config = dict(
    arch='ecapa_tdnn',
    model='audio frame classifier',
    dataset='drum patterns on synthesised drum kits',
    train_examples=26041,
    gain_aug_db=6,
    n_mels=80,
    hop_length=160,
    input='mfcc',
    spec_augment=False,
    win_length=512,
    num_classes=13,
    output_stride=4,
    norm='batchnorm',
    hidden_act='silu',
    depths=[10],
    kernel_size=5,
    stem='single',
    widths=[192],
    init='kaiming_normal',
    optimizer='adamw',
    learning_rate=0.0041,
    beta1=0.9,
    beta2=0.99,
    eps=1e-08,
    max_grad_norm=3.0,
    ema_decay=0.99,
    max_steps=13800,
    batch_size=128,
    epochs=67.8,
    lr_schedule='constant',
    warmup_steps=2760,
    weight_decay=0.04,
)
Rows from block 6 of a small audio frame classifier, named by matrix and row number. Each number is 500 + 40 x the weight over its row's rms, rounded and kept within 0 to 999. All counts start at 0. Numbers have three digits each.
Before each channel's rows are labels from the 100 clips, of 14976, where the channel reaches its highest value: "strongest on" is what is common among them. Only what is clearly more common there than usual is listed. The data: drum patterns on synthesised drum kits.
# c30: last pointwise conv (model.blocks.6.c3.0.weight, 192x192x1), inputs 0-95

strongest on: shaker; tempo: 160 to 170 bpm; tempo: 150 to 160 bpm
c30.93:517497510467525426492538500447503463504484518524486498404506469492458499464484489536462518447481544514484522418530497439475560483352572541468505501484490509474459478478531453505432508499458462537400514436489448482467511518515475558513530534486525503495420508579474542480461497479554557439

strongest on: shaker; thin (high-pass); four on the floor
c30.52:502485580548462507463472454483427471469532510482581554480519447436458472622516524403481476428521527510409460495562524521542470545457473440605582522519511490484498493527498525507472483499488434537450462454545468434567528477521495477490502519504558481485475590510489460497482497465469432554

strongest on: shaker
c30.43:515486501485549474496488522502470518422538457478524460525494453492494512477438478512427451525476491516406496429478495472501494476506489514547503528528490536449526528471600487530566570526560428482511417503505463475445580496510487538499494507404420510467522447474477418539533534507421549499

strongest on: closed hi-hat; tempo: 160 to 170 bpm; pattern: half-time
c30.22:548460522540570525555514448486533473500540476480478520509519513516529521557451499517507522504498505540510497432501538551550519392496464531547533482522495459541573534440474503489538524543472469474587467431425528520513418477555515518470539467487482500521532486401482370557539566503496448508

strongest on: shaker; half-time; tempo: 160 to 170 bpm
c30.65:461435502524491490521617419568511452473479428433515503510545479486511465477512519495460521485434430553469490542493510533485436372517443524414504517489439581520517526481531417516440499471512437488502488539496518484484530487504525535488523548472454529510509525527518521498521495532540463556

strongest on: closed hi-hat; half-time
c30.135:521496435497489484483500512518548492486508567493492537490509574519530543498523511545479536455562476518502468458424512479486508426476553518583540488453572474481468446587466450473458495502496404463485547497432394431430437493505460504485500510514547501577431515482443517451549532519535534521

strongest on: ride cymbal; white noise
c30.70:566503533508457515497504451491550476493535546541516487473557494515529449500456554466488433488540491465473484487460454572482457542461447491495508511511584500538415495489603451564480480515517454436440391554443554523477520494456439497546508532539485441511540455548522472523517541517486558527

strongest on: shaker
c30.94:537501544521518509539515473481495451453533497536478468476489480529488493508456452482493495544520457440511544517472542473541491541475546458482506459422524526534453437452474534480485473527550478512525458575531475536408509555500549523501507502432425475498489512578501548466501498546460488525

strongest on: ride cymbal; shuffle; tempo: 120 to 130 bpm
c30.125:498452562496511510545481490559503454503477443560507528464551454467497448505437481435508498560500402438555445563561514479462425524502546454539525496511498492507533527491514476494535467506557497456495571491531447477505514475501525495498483465525559522558498504524532452461520451489518480472

strongest on: tempo: 100 to 110 bpm; ride cymbal; bossa nova
c30.173:439480435544441548458493473482546451493468484465490437487513495421460454496462505565442530507527474492515463527565450520517429469496440534428499471480491538556478607513512467478538409511486468490488466558556501436466497473496480514553481504498489516393539522573580473497538495471499493442

strongest on: closed hi-hat; thin (high-pass)
c30.144:536479484476520516477486528448461582487500526519537442482494499537485527478501512540553472435410481547554508499519509524544515510501482517477472533487445489524522494504522410403394503498485472402468473431495486477426501524490525478443545468487506401509529527505553504459545515484547460511

strongest on: shaker
c30.154:447453508517474501500558491492533514425533482442486503528519514508526488518511514471573503487494512564493506436494546482525436443585549480505459604481407496491506529496485492550473456527556521413489506461449397456465513464404488556488471562514447522508469540441560545572434450459424463516

strongest on: shaker; half-time
c30.61:448463458535445449536493461476633507507529364431493535489557502518595525443555509444529525463479509504485484512518521441527498476519573509550441519475536503500561441492528455532487426499517498459459507569504519480497518503472441470485464512507435488505487483565490548526489461501455509542

strongest on: closed hi-hat; tempo: 160 to 170 bpm
c30.41:502488523528520561520461499459448492474562457520481428558511506454468480505450506489391433501436500565515521467450469471518505488520402475439478481482475498496403543467506468471478513554452524431569554527467530537506507538485530474509484489541493392479531474531474524440500417493464533473

strongest on: ride cymbal
c30.16:488472497590499545468480462487526487453528458479502435495521493498569506480455479437442474537482432530487435503410468413518512448478477516416507484433551532513493478465492474463453439496542430538549487555559567503439504459483526491519449467500509511522524394533484506394502540515408521483

strongest on: shaker; tempo: 130 to 140 bpm
c30.131:400474539548417478564535525536488443492458495528544352456512493508503425489522484444542461523432469513517513484472467459459506463402487478499492533493444491493478524515469495467538507502460480498510555482483566589519569486433530481496484462556497476485509466504514543548519573530518401488

strongest on: shaker
c30.15:469504433483542517540504423498508467485537425454502538529490451546524512499520514502536483494447475508452447466512488450562484411535469532437531523516462547473562474553405517473471409503511521502536505451394529434533458543495458438494507518498552467491513564435496487477425436484509478531

strongest on: shaker; half-time
c30.45:541480490497497525527556514533503467534518486478502516459535510481511506504501527492500536465532490541517500495495508515511478511519516465486525506533482547494499546549532485590537503424468525558491535482450503533533538516515477559539482569479501496532527516503464494480515530492441569530

strongest on: shaker; four on the floor
c30.77:521525454467489486507490459545460463541469483466489462485515552528496474536490541502491531486481451504537558481502556547490476445551505471489542494499505515473511520479450450483452534437417539538487502501495515512432498558498450481460530468480464526535559439463471482515589477500518496559

strongest on: closed hi-hat
c30.130:494495506550443472504490511463510503500560484505545470449526493484516513451575537464495543457460587493499488445553489533519462479456405496503527603488406495534497540534484391545439464541485456467443511475394477442500584515495489499451546562531494500495499513562538485443577477458537516468

strongest on: closed hi-hat; tempo: 160 to 170 bpm
c30.108:510472449517536530498570430568525522550503474449516467464523476497549481419476508499533501529555548484462518595526504463462450535432500466483451528421545533466516503529509469446517512518556447465507461545477471498442477552504399485469469516483468501481482444485505478522523556473474450505

strongest on: ride cymbal
c30.121:533456519490452571481468454473517454548499458481430508414470517529470434515481505530422572520476462437517422447442475485487475458449499522481473495422507521454530560443495434401399501525489542477532499530483540521500486540502441529478489483486417503438533508550570497487544534488498479521

strongest on: shaker
c30.123:528557444423504514469443507473421467560447470571427492526540579454449491516476465475448538501539480503506518438552510556422466575508597485451506468521437474517480482442506531464490498480483468581389528485498531498487454486537512476451475458439532517535529502512553519498482445551521453461

strongest on: shaker; half-time
c30.48:524479532535526526501473483564501494489481494551444505507529489466463412490470579548462552525499423493476475505551543516495486466530468549498453505529432545480423513507533427541547540500456399572428491437463525389514481470501451506522506533504502446419478536468506449479457451465536554448

strongest on: closed hi-hat
c30.9:489507505516550411615496524425569449474449502495491515511493533476481493521478503500444497498500493474523550511501494495564480540533481490543530483470487414509456500477505505507451497507470470520489528506492505473480515484559501472483553514493507486499470438492473476544556575494476511539

strongest on: ride cymbal; four on the floor
c30.157:480524505545507548555459502503537496535416435529406537391447475474447537422475480535406497515547394503477481521516530497575521510376525533513463471513503407499484559473525478514475525550527524509463477556491516467499464477549489522511446494445508445519554443508499491523533502538511560426

strongest on: ride cymbal; tempo: 160 to 170 bpm
c30.56:415416516495471429534495460529538474524474453461461411431471509499563410511490522410485449435448502498540438521411507502492410436424453440438470553473527522496497528545535510476528474443453535456509487478491569455466566536462480460488484505514511482503489502526457508489512381517509556537

strongest on: shaker; half-time; text has "noise"
c30.178:513539512548544562521472549533486528551496484561519468495498520494508437578476540446456498494519537476520510473519478489544541541528492480483425498434467556497496552496516526509478542509550542474590498551413523449493546442496482455565470493531524534528496490393557471544495503489519492496

strongest on: shaker; rimshot
c30.172:508497515519505508554431552477460476428466474528504550517438496474462329532447493388526516455459409506534498470441515482468556477450566450501525473501437505451504502519409470477469552482551528497489456494463505532420491497556400545531522484531546488469535481507490532521469475556505520540

strongest on: shaker; half-time
c30.0:546427558491532518528487448546459508504500536481507440522613575444496443536568508508482519589508465333470498403561489625488427480428512469468554518567500481465526525540519519539555469488430501445541479512517550535514530476528541501534534458510503570513457494495422468530528531449503484549

strongest on: tempo: 160 to 170 bpm; breakbeat
c30.165:489477505547380529485534473508534488502452405478484535512562564508500510449447513464435441438488491545487438483522433518530573543526558433533483446437503469552451461496500473492499484506566447554441423556486493528467443539488481494485415497512507505517417482535500405437493523579457486474

strongest on: shaker
c30.103:494459538505520552516474484510579467475503498532496425487498479518453479440503456533501442479476501486535470526478370538505480426402556480457492442548468496459512507455449541444507498468447555599499549448476532513550509552508424421541498419482423530509526529480485488534498498454507482483

strongest on: shaker; half-time; tempo: 160 to 170 bpm
c30.116:497434580528530503546467420543559461510558533511515453481545576519576459531462544469438406441480438495452472528501453585476439464536531472437512462540493498559491496488511536533488447535499478518497495498464522440531564478528466525534512499507460587430358491532508482492483530537505520433

strongest on: shaker; tempo: 140 to 150 bpm; half-time
c30.23:440491466541488550565554432593496566557542475480528491451505490535590515496531543586488529476466509516516567488491538418562465391485478488511547539500494488512539477480523437512469507542535534476558487479441435521470500474417509538520494536528468474558521501491469522499556527511490418508

strongest on: shaker; tempo: 160 to 170 bpm
c30.96:479410515487462515507489519497490515416518494480392512518553462445531331528398513483540497491496419498509492520489556526474520466479463403513486511473514508501523448511488426442481520474534436521482499420445447549485493509537390517455523500545540522451534513502422477456532469533518561502

strongest on: closed hi-hat; four on the floor
c30.169:476484508518486523467518513440527541469541467541541458479517475555536516505415523520503502523513543514542556477497464510513571481499460523461488456511502504449494463517469511460510505473509509419482423456500533529476424619514558531439490481482455440442454487533449488536523534479488443546

strongest on: shaker
c30.117:467493539519504510526439443569551524498533441434505491440533518529543482513431535453564528521481526467510507528535512446438531469474479423523430493544510537519479543532464517412539508419484537459420484608485528563456605528456491432517476494471430488525558507529488541569553498497533450551

strongest on: shaker
c30.30:518492645587534503542528467484504535493490439594444507505467440564511476537541507506464497499528452540368525447482511419498553487511510528476392510430498541556526511527430459507445418507482516513581528530436528474536482531444497488519486546542460410457459574531489497406467512461487467503

strongest on: shaker
c30.145:488503518524529458528506478546472476519504385465525500489525421526547534489631515517540489487489459564468447434445506461499507502507486524474522544537370573477542526547478509602563509529518448451526515527458444491509548484470498479522498557507476493537516519485545575487446458492454459503

strongest on: tempo: 100 to 110 bpm; ride cymbal; muffled (low-pass)
c30.188:437423489551432561529485474513499503601514519486428390479521472443477468486454477455499470489455438444462512423499503505532529483490482422464545484570500515449500579526488521542551489463515516489461490527497531507512530443455517507584464523551532533429430525499528510542450480479499528499

strongest on: shaker; rimshot
c30.8:556538564468502521520445497522488575504525463531524513543504507432501517494516552507542476493540407519422546347525549483415511498507509504521467496555502571514439558502509508493533504484579399519418564473446470495447562395505511482498534480475517494535542517443554490513433439501471474548

strongest on: ride cymbal; tempo: 70 to 80 bpm
c30.183:471459524505486601462476480493460499493431462453444429501467566486483414463508505537416504507511479454528478477557495426499524466547455465444476494460501556536470535485534469383526429548509533501530500540497455567468513447478491464493528450448461524464504513474630515535550515551473500477

strongest on: closed hi-hat; half-time
c30.126:518481484492463541518552530538491476535542512500528561463508492527576532475485515510519477427514487541509495443453441461477554505543530514546477488516529469509518505547517453454437507529451430433543492440493502542464526536548453472415490503536485492527482529461552478528542523540582501517

strongest on: tempo: 160 to 170 bpm; bossa nova
c30.186:511494500490543423515492515487519497456492523513514466524519459532473515546479536502459502495474513476501486535431464463536441529463514470533485538460491528496521491507496520436468484452479496508492547489502440559465495483475464441517545478476512517457564466494473486501499506586537496470

strongest on: shaker; half-time
c30.67:534504485524512530514510490492550511488484492514507443556538435535509503497499510543489513459533543468547525491529537461495476498519499477538467454535507552596490550497515483459546491495523560492536507540506542494543553488498462434482502452426498500456546531506481527496436499526475512477

strongest on: shaker
c30.88:565494447489452551524504503456508562543543490523536457484525514564495486472446497550479536497433506508592529494555567527551460500500531449419560470593478558503380564510559506474486535441491436496469519503451525547462526448519443575559509505528552546478523438433454500469488521487540540473

strongest on: ride cymbal; four on the floor
c30.46:410463471454527508497513474509489485481508515443507477529466480505484479459491485495502552466445515486481517457498560481528455402487488508516517564474548438520524441523566458531470556503460526455505473464492573574536538541503461487542475452508529504491490479433508505496537489558487432500

strongest on: closed hi-hat; four on the floor
c30.25:524457529527523506533508509507568492473519415472468506468495456536516508440566515476529499531541467516515511516501470483561464463472445489475487520559475532553577502533530487556471341507464410423560487520404520566557540517470460468505517557564533499480472515497492534499468505567507476563

strongest on: ride cymbal; tempo: 110 to 120 bpm; breakbeat
c30.29:433510517474480499523488484500504496463507483415469498459524519486517515532475455456450492498516443460439526502502520463529464531465533509411601465481473532565509506481456518419429468391564525495518474494576520494430472462539500529517559397486529488526494514471498447482484525537574453449